Weights of a small sound classifier.
Model: 3.14M parameters, log mel input, activation gelu.
Training: 30500 steps, batches of 384.
Data: trained on notes from a synthesiser with random patches, 78125 training examples, 149.9 epochs.
Rows from block 5, named by matrix and row number. Rows with one number belong to one neuron. Each number is 500 + 25 x the weight over its row's rms, rounded and kept within 0 to 999. All counts start at 0. Numbers have three digits each. After the name is the row's rms in percent of the matrix's.
# fc1: MLP up (model.blocks.5.mlp.fc1.weight, 480x160), inputs 0-53
# fc2: MLP down (model.blocks.5.mlp.fc2.weight, 160x480, transposed), outputs 0-53
fc1.88 087:515510517508534479506451495517503513507487524471541520485474517533510513497499504475521442560504500488507507470515523478490503502535496535510494471488497459481518
fc1.89 102:516527527477492498490509546498458499510458535492520509521455481501515504517541522504503492505502491502520516497521519509557511507537478531485536529517539446526526
fc1.90 106:489518517509489462497532505490490518470478557508509520513487492483508519484476494490474464489484526497465514503482520489474474503511455484483487526481485497554497
fc1.91 085:516525524492511497511569491505520494499516491519557495511496492467533496511481490504495462478527539490489520450483493471505447524514449485512491535530505498516477
fc1.92 101:485502497527507501523519500503531514486492514519454506451515517504418477519495515514507510544484517509508519509501525505516522510515486495545521509469466533506489
fc1.93 110:491527484532482462491538522509496483459460520498472500491461466492496520468489484501502511469493494521522571519475507524494484468483467497473466497460529502477513
fc1.94 116:540495541518484542526486479505497478551465506531485549522499515482521507470484487445509500504516490501566483515498519515472542474516493489506541536535530540531471
fc1.95 094:515512460528516506555499532451450484522472502505562522476510483528509493522547480481504490512530499498512541505460477477500463506472472501535470510495514508479467
fc1.96 093:502510498464488510518518475467511510489483509477549458476501454482475484547518486481509466499479503491475525477498488473497469509510484513508487497531539493519529
fc1.97 116:496499508503509478478516476487514478524486532475508521514491512518464510472521477503528500425529535455467477465497469499499517468492483555507507535487456501509512
fc1.98 103:467495531506515504554479471480536559506476527492520496484556491451471509499495469496540467462510504514494485490478504489528572533503475481507499541475453552500496
fc1.99 084:476488481481541500529527492539500517480517489438433500520523502511456488477460482494505483507496513537506528480495559507531517510514443489510523491524451510493479
fc1.100 099:529533521489494495480463499533513479518522471502547498479474493522491556505512515504486480494525465487468480546519487502463467483493497495506498509553460493489473
fc1.101 117:489475532485478497452512505513502517521532493508503501459548472547542535500510501491548538537520473493534488478528518475504490547505463506524532472488486496495513
fc1.102 096:452485458526494505546480541485506536475509544537518487502480473462523543475494532521467509484491469496474528510499472495494503537491486480530497509481502517548516
fc1.103 079:429505465547478495498542481496530482497485503481514485520493495527476492481495456476523470499474481483469513428496510492500520563543454547481521492498509475476515
fc1.104 096:526482498458526525513486447496505534502474541512551475536475495507494509507482504535521489511491488494519554495490464530474557487524496544486521499483526525532516
fc1.105 108:499466511545506499477478503493495499498483500535495506487518547478501499488488493443487509537486493473486491459577520469509536524478511530486515499464467511525544
fc1.106 097:498464516513514487529493477487540502455487486441473545482532517487528511484552563540550528470456529471459520496476470466501468474513480498518497476497481477484487
fc1.107 109:498497547507491533510499509487489547468499515470450529538508503493508502473517504497499510510538504530539531462499490533510499515478500456526495471471462514473486
fc1.108 110:512465478543530505528506549499522494520490515506480465470500479515514515522491517509515555515504530500462495478490513488486470492497526485440490490472461518483491
fc1.109 118:491482510504497478479500523501531493481529497490490486433523496534492534510447518460513494433526497469502466451522535465464497496545505510500509523522474459514495
fc1.110 085:468509537504533502473518442515500520497505542506535480494455508512563527499516493518520498473527541493486496493492526526499512506522452434554494493485498519478503
fc1.111 100:517485505534541503510495482525464456521510532509499509499509522516477454488508409489498534525506462484446481485562514488478519485506475520479505498477496523464515
fc1.112 102:509492453485511530491452488504516509514524513538467489529476501493499530533477506505503506547478502444470478539533497510484533508459547490519503504488508525518506
fc1.113 120:447459488486500470487533481501481483546450503514480506437512523470491471504500497489521476493521462488533497474483530483521476496536491489510510495499500493453515
fc1.114 107:503481528499515490498519481533553545541483473492510518481494489513558501522476495528524492474542497516507506476503515508479500541482497496493494490499457515503502
fc1.115 091:464514536482445494497522481486450465518471516524472528507458491481496521541536530495463525533467499527453522494510528495500484491522493533495490526476476502485567
fc1.116 108:493508557502524474535481514538490568508527503507499510511495480466535541529507533491531505450474487510536521474503477474477511478497520477492526506479520501509485
fc1.117 092:531485495587556450536510502494499491458513529510493498512505500500497521501499497501485552485492494508479511496495492498492498499497500520524483534507473504524508
fc1.118 107:532530507543512495498511438500510465447536513490519541544503520510503496526481530503501513475540492483453474519509494495501483521493507528535512504508500482521474
fc1.119 079:508514473466481474503542509503508522475473497500548523528483490519526521522525499541469502458499491500488481503488516491511489524491521510511493473534465531489507
fc1.120 099:504553481509485576513514521534482501491492487487503524488456530496521507485528494512531512485488488497470525494484532489507543509530479482427524535471491519528482
fc1.121 075:507527506495468490509511534469507471494489481461524484496554496515557513535543468468543516509506531480534513472494519486544496454523510474455509515511492486504490
fc1.122 088:502479512489499480549468526517522511474470520505503514483485490465497529508488458448526507505477511462485529514526536499494531489514503471512553505477504501517507
fc1.123 094:490476476536529491513492522514522502479450485474521431488498521457495510512530488510455499509478478480444542482524487490523446466466452474492487502452491502478474
fc1.124 101:559506520519460501521528536467519477494512466500479486503503478491506484504522534507520529518515478508534515459510486460527517454481462525496539513519545445514508
fc1.125 104:457464540504499545481522486505460521526506462513482524540542469491507512536495471532533544513522483479523466490464506494510492479491519472486474494483476517448495
fc1.126 101:511507475519486489473511487513519471497505537482496478509519476519491498515479500539518500490453516512510522467528440511492502498515481483452479503526468476527503
fc1.127 112:539520458502481500504511474521528485507534462496500486538487492484488552557475468506543488528469484474474509507527491483514529514520485528504479534505488491501486
fc1.128 111:462508506475481486453505498508497535486520503504495508486482482508472489498484486470503488500502481496521503523493509499469472510509505488513477572517538491551548
fc1.129 113:472516518452459512514488488520469517541530477500528466490472480501550493526503482534522492457487506475469505492522529501508555444548505514513503483527522488501445
fc1.130 114:504464519501479519509481468497504493503503526472516540523468473536490433450537509495511521484493470506524497481478557542534505519532502478467509470509507543504518
fc1.131 096:517457476480460458461480453499502553468496501526491530488470474501515539526503481483494502495515567515502505516510467481509498525502490465515526515481564466470489
fc1.132 105:512493545451450487500518504530476496483519458468485478526504510546478504488492494488517521458463448506517527462496526522514452492452487462516548541462475520510492
fc1.133 113:463482523478507537479501531530469531502493507517536535449524524474506514544479517503544462516564517519491511498523538523515516434517500513481502505501504505487468
fc1.134 106:479568496538474494514492575488484526482502497457534515524518533509486513523514503467500524490525510508493475489462506501511488483518487532489511494516532501479475
fc1.135 087:528512472456460537488494479550492555482479538490500512511486485521518513522461477516503511481517574522512521535497495476510513503524465461514462498470489502514492
fc1.136 106:470497523527535500467530525534508537501520523487495484439451492533507490508450533522498525504495517558539528508519477496527564500469502512507529478572459477517520
fc1.137 115:505498448486513517492481510520478512516475538484456443496516527522495501541502527517503472491513492459526478485490494558482527477473513539527508474537430460513532
fc1.138 086:457459478490452511483522532539479516470530531522497496499466529541476511509497511468534462497495520473472484487470492530466551538544505521475480500491511529520511
fc1.139 089:515502496494525483544534537500438497520475464470468522509458525534466523492552483512474537554511497458495520531481524471481512481505451462547510503486490492472520
fc1.140 092:553497499504519460486474524521495503470522481510515505491510495500487487540522440459505506459466512477448484468502517505487491515497550514550525532519504528472493
fc2.88 099:467497465509505503522525475472493478508537493458528554467546526491510475506537522494519504502526449568478470495509524512482538526458542467484500486494501506478494
fc2.89 097:529503528501455465461486441481482518488537501482511516492480500502479454483491468513507500524506482539485526505513479584524486457539518472539493508488443451522512
fc2.90 104:483455508502506489516525549505465476535504533517503436495509529516508491522504526481539480467490524508482516521488449529519516446505483470503483485512540497493509
fc2.91 087:482535521500492488506501501473476443527514510514547527498544492491516519516475547505481478505499489481475516472511520498472440466494501486463489513513535481521530
fc2.92 096:501500457473517455537458509520490429523477501513487497473505479503519513523493512476509500463523474488482489519523473515484474512511492492561500556492523491527516
fc2.93 095:535477516507499514514529498492477539517493487517475476505492500517475492470504487491528489545517461486465508522503497528517466519543501508466537465485527526508530
fc2.94 107:487485471495516535478538511458489508471534474473538498547517492496495460485480468450539479545480542514534476474484485541517482485513487541509508490530455452517507
fc2.95 103:488537499505500450494456501551481500491547477500501522496527459540492497494523443502514499501494494458490500492525511440511539514480518468521535507491495500527487
fc2.96 092:560499490506494507541472522450512535547491455484560446493493482497481508483483504485524492503499534506448530524476470499517500505521510483520488498501535531479516
fc2.97 104:484525449501504525487525470531525520476508494491493506498514483527484487478510479498514533506472487513524486495503495511470533541449498549539512479483513494507548
fc2.98 098:507542523553494475458515474468522487524476509538480466482473515518513481514496517513521521545499493484487451530479527488473501533478498542512494540474461491511490
fc2.99 094:526485510529502497550466485553492530512505501445477454498521463528498433497451458507510465538507494485515508476479507516529509517491530491496535495480464529507530
fc2.100 106:463517490443493479482510465478528500533497472482535493447501486501495509474486505508467463489525498484481469513492505486460482475511476477484512484506500523450499
fc2.101 102:500502491507501477525485494480477514478493502505474510521472423532509522474491484522519467454516438522565488534524484497515490512518491518489513487511505487494476
fc2.102 099:469476504522504503547502495505524487523483521506509507536492508511493483499480511567496484526484509461557507459541460468476523503511483507493536513527474504509530
fc2.103 087:507483474486516465496498489476514485432528511498494500514493507466488496514475539480478505490482504542511497481549492532482496480449516494510503474514474482522486
fc2.104 090:513497486471521483498515455489520512513527499501519475526508482505475505506482500515487506548516436497491512486488509472573507464510504559440539488497495516475544
fc2.105 113:515513537514493522509506464484478541492527520511479510532545499480478526497531509530479485521501523497504562494502530509435498514494516450522495490481493486524484
fc2.106 100:509481477511527464474507507479535514468492452524474511548535480522519497509524549551513496518505472456526488528453494506508461530497517487484490482465450491484510
fc2.107 111:483525536521469510484439495455473522518523505470496494521507459540518530482511492498497499501481546508489515526504510543492497527488480492498497512536492533438494
fc2.108 113:486513540504503541530519518504472494524495516542534531493466480490506507512464498519514506527537530502515521516519456533520502494507466506500486499517463527527492
fc2.109 115:518512480561516484508467495494504484462455515526493463477491520436495530479430467533499467510519497510489506463494502483531500527504467526479462509490522502514517
fc2.110 086:535544480537535506491503481458542535510510477469530462483472477509492471524504537515484498493487514494516520480485493532500480520471509495497450523453463507500511
fc2.111 093:481507474471521484508461463497486506496481485464531522495481491531516463514477518516516499498510516510512514485494500520486490553472512466520488488478478494513464
fc2.112 090:506554487460520486493470495533457524542528474502468508541476487511480460467522544549453492504500507512523473498489532452479495484478539437498492494503514518512497
fc2.113 113:519488475505499551490507466506437484511517473502523483486455484521496519510484490503472497531522511520511523492455505488475536480483494477506522469482531450508528
fc2.114 111:483516529475490498479494519474534521516474512501438478545442517483501482525430506507517508495483489490481468518460450482501457544532565493474508483491495505500483
fc2.115 096:520519481527508522510526472507504533477503453519525479495502510480525520478487496530513431572493454486496499480527491490519489515516525485475452502467530460471532
fc2.116 115:507509527480523462495519535533468500532522515491493516486488481513518533509530471502484527539505524497515548483519461534512461526457495523471505531500456481484466
fc2.117 098:480506496506510502501491484498471489472511461533492476524531547559477455509481510543500461510464495503552471492506505518481488510463469442492491538517504513489503
fc2.118 099:510497489524478503501492516523469479549503480446499495448493474463514485499448503482496491539472510515513472528515506498532499526513523479537536503554465470494505
fc2.119 087:551496507472500499483508483491522467504535512528499488515490524501466496525523497503524478473552478499520521476453481488494526541512518460512464501505543482515530
fc2.120 104:522474512504504550486528500498472466519479488515508451525449480508509496465491504559508503486538525523501480454555438502502522505537492501535511497472438509533520
fc2.121 079:487482500533499474551501485521516484441490480512465479510564502494513495507480499498462553479469508462507511535499541455482497561498531532499495500496511477483442
fc2.122 095:530501497483471438487496502488502493484490462505482552471505519500490488497536470507442513464487477461487495468508446503489447490514494515498507510484479498528454
fc2.123 105:483457510452463513474509501516499505495502515531493477468499509509493564528503532496477454505483505544502507478523477482500476515493499534499516527505521511511511
fc2.124 096:470518526480489481485511502487488496481447477507482501525526504488488513533476534482513503520506511535504495524527492526486459508461534483534511469484485488475540
fc2.125 110:495472500477475487491514525510517502495493503509516524484514485507496534502503543489462477524523468511534535467505523463471515477446503531507470488503462485497507
fc2.126 104:479513518468500526495501482474466496494431504485517531517488474477472530556460541510527496519524528512539493499490511527500509480511502541532492534527552517482487
fc2.127 105:483489526506520471483547491539489509578504463505536523512519516491473534486452533512475483487503514490486489482573493492506509520506469510520513498496515528482469
fc2.128 114:494502541494487506481496451493526476511498517483479497474495520477519466512506439485510510524511479548499525521456545491458468497511493518526525525498535481472488
fc2.129 117:523526487512484498513543509461494561498540526523495498510501476476486536500517523512480559489519499502514490549522483484525488530469458493502490476532468529472481
fc2.130 109:508483476494534483479479495478447503469504508495466503541478463496488521516480510476491415494483522473505520494528480474509493514517497503489518482497507539508505
fc2.131 098:499519478526512472493485525485474486512494487543526494509475488528474500517468520474535513495469538530545546541482472499477504498516537467466504462529536466488475
fc2.132 103:487476498536534518488499511544473509511476517476511552521479558507557519522502496464516444499459472458513520523487492513507491521506527494481531510527497475461446
fc2.133 115:470493502491509499468462505533500518504464433537521496487489485513499510482539504499504467530470465491484486488502571509494495541478536530482497484516469531490520
fc2.134 109:502508529541513520539501526531508501517485488523493476504503491498479478472495479529511505505504485584497509494520504492477476485492550519524480524485498524485486
fc2.135 089:489517494490507513475469472473491523504501462541559496483458484498522478510482528477493516471531444475466501546534524470527474495478511500527497441496459524524477
fc2.136 111:490511505497556463519492498444531484548485563499522466530488492502496534492511522568482484504512526528497475508498464514467502528472519525550505495491556524505477
fc2.137 108:516540437514500514448469516551468501536518497504517498518496506520496487552487511525470461466479514496534466478502524537494559509471461511453496477515518512511494
fc2.138 092:488466497494526562527517492535495524490493483474462473533506517529528522496522512505505501531499517506454445527502514508498519481517546495475487453503496455512490
fc2.139 099:496507448503533501495467515494505525486501501522517528485485433504492499462489479484478490521524512444451547517488507508501443499507563485493502526508532568520502
fc2.140 106:517475469501495459495511525512506551527488510501503522471494477551547522502476485487449545471526470481508526480528487521482537512517476477550533488514530482528518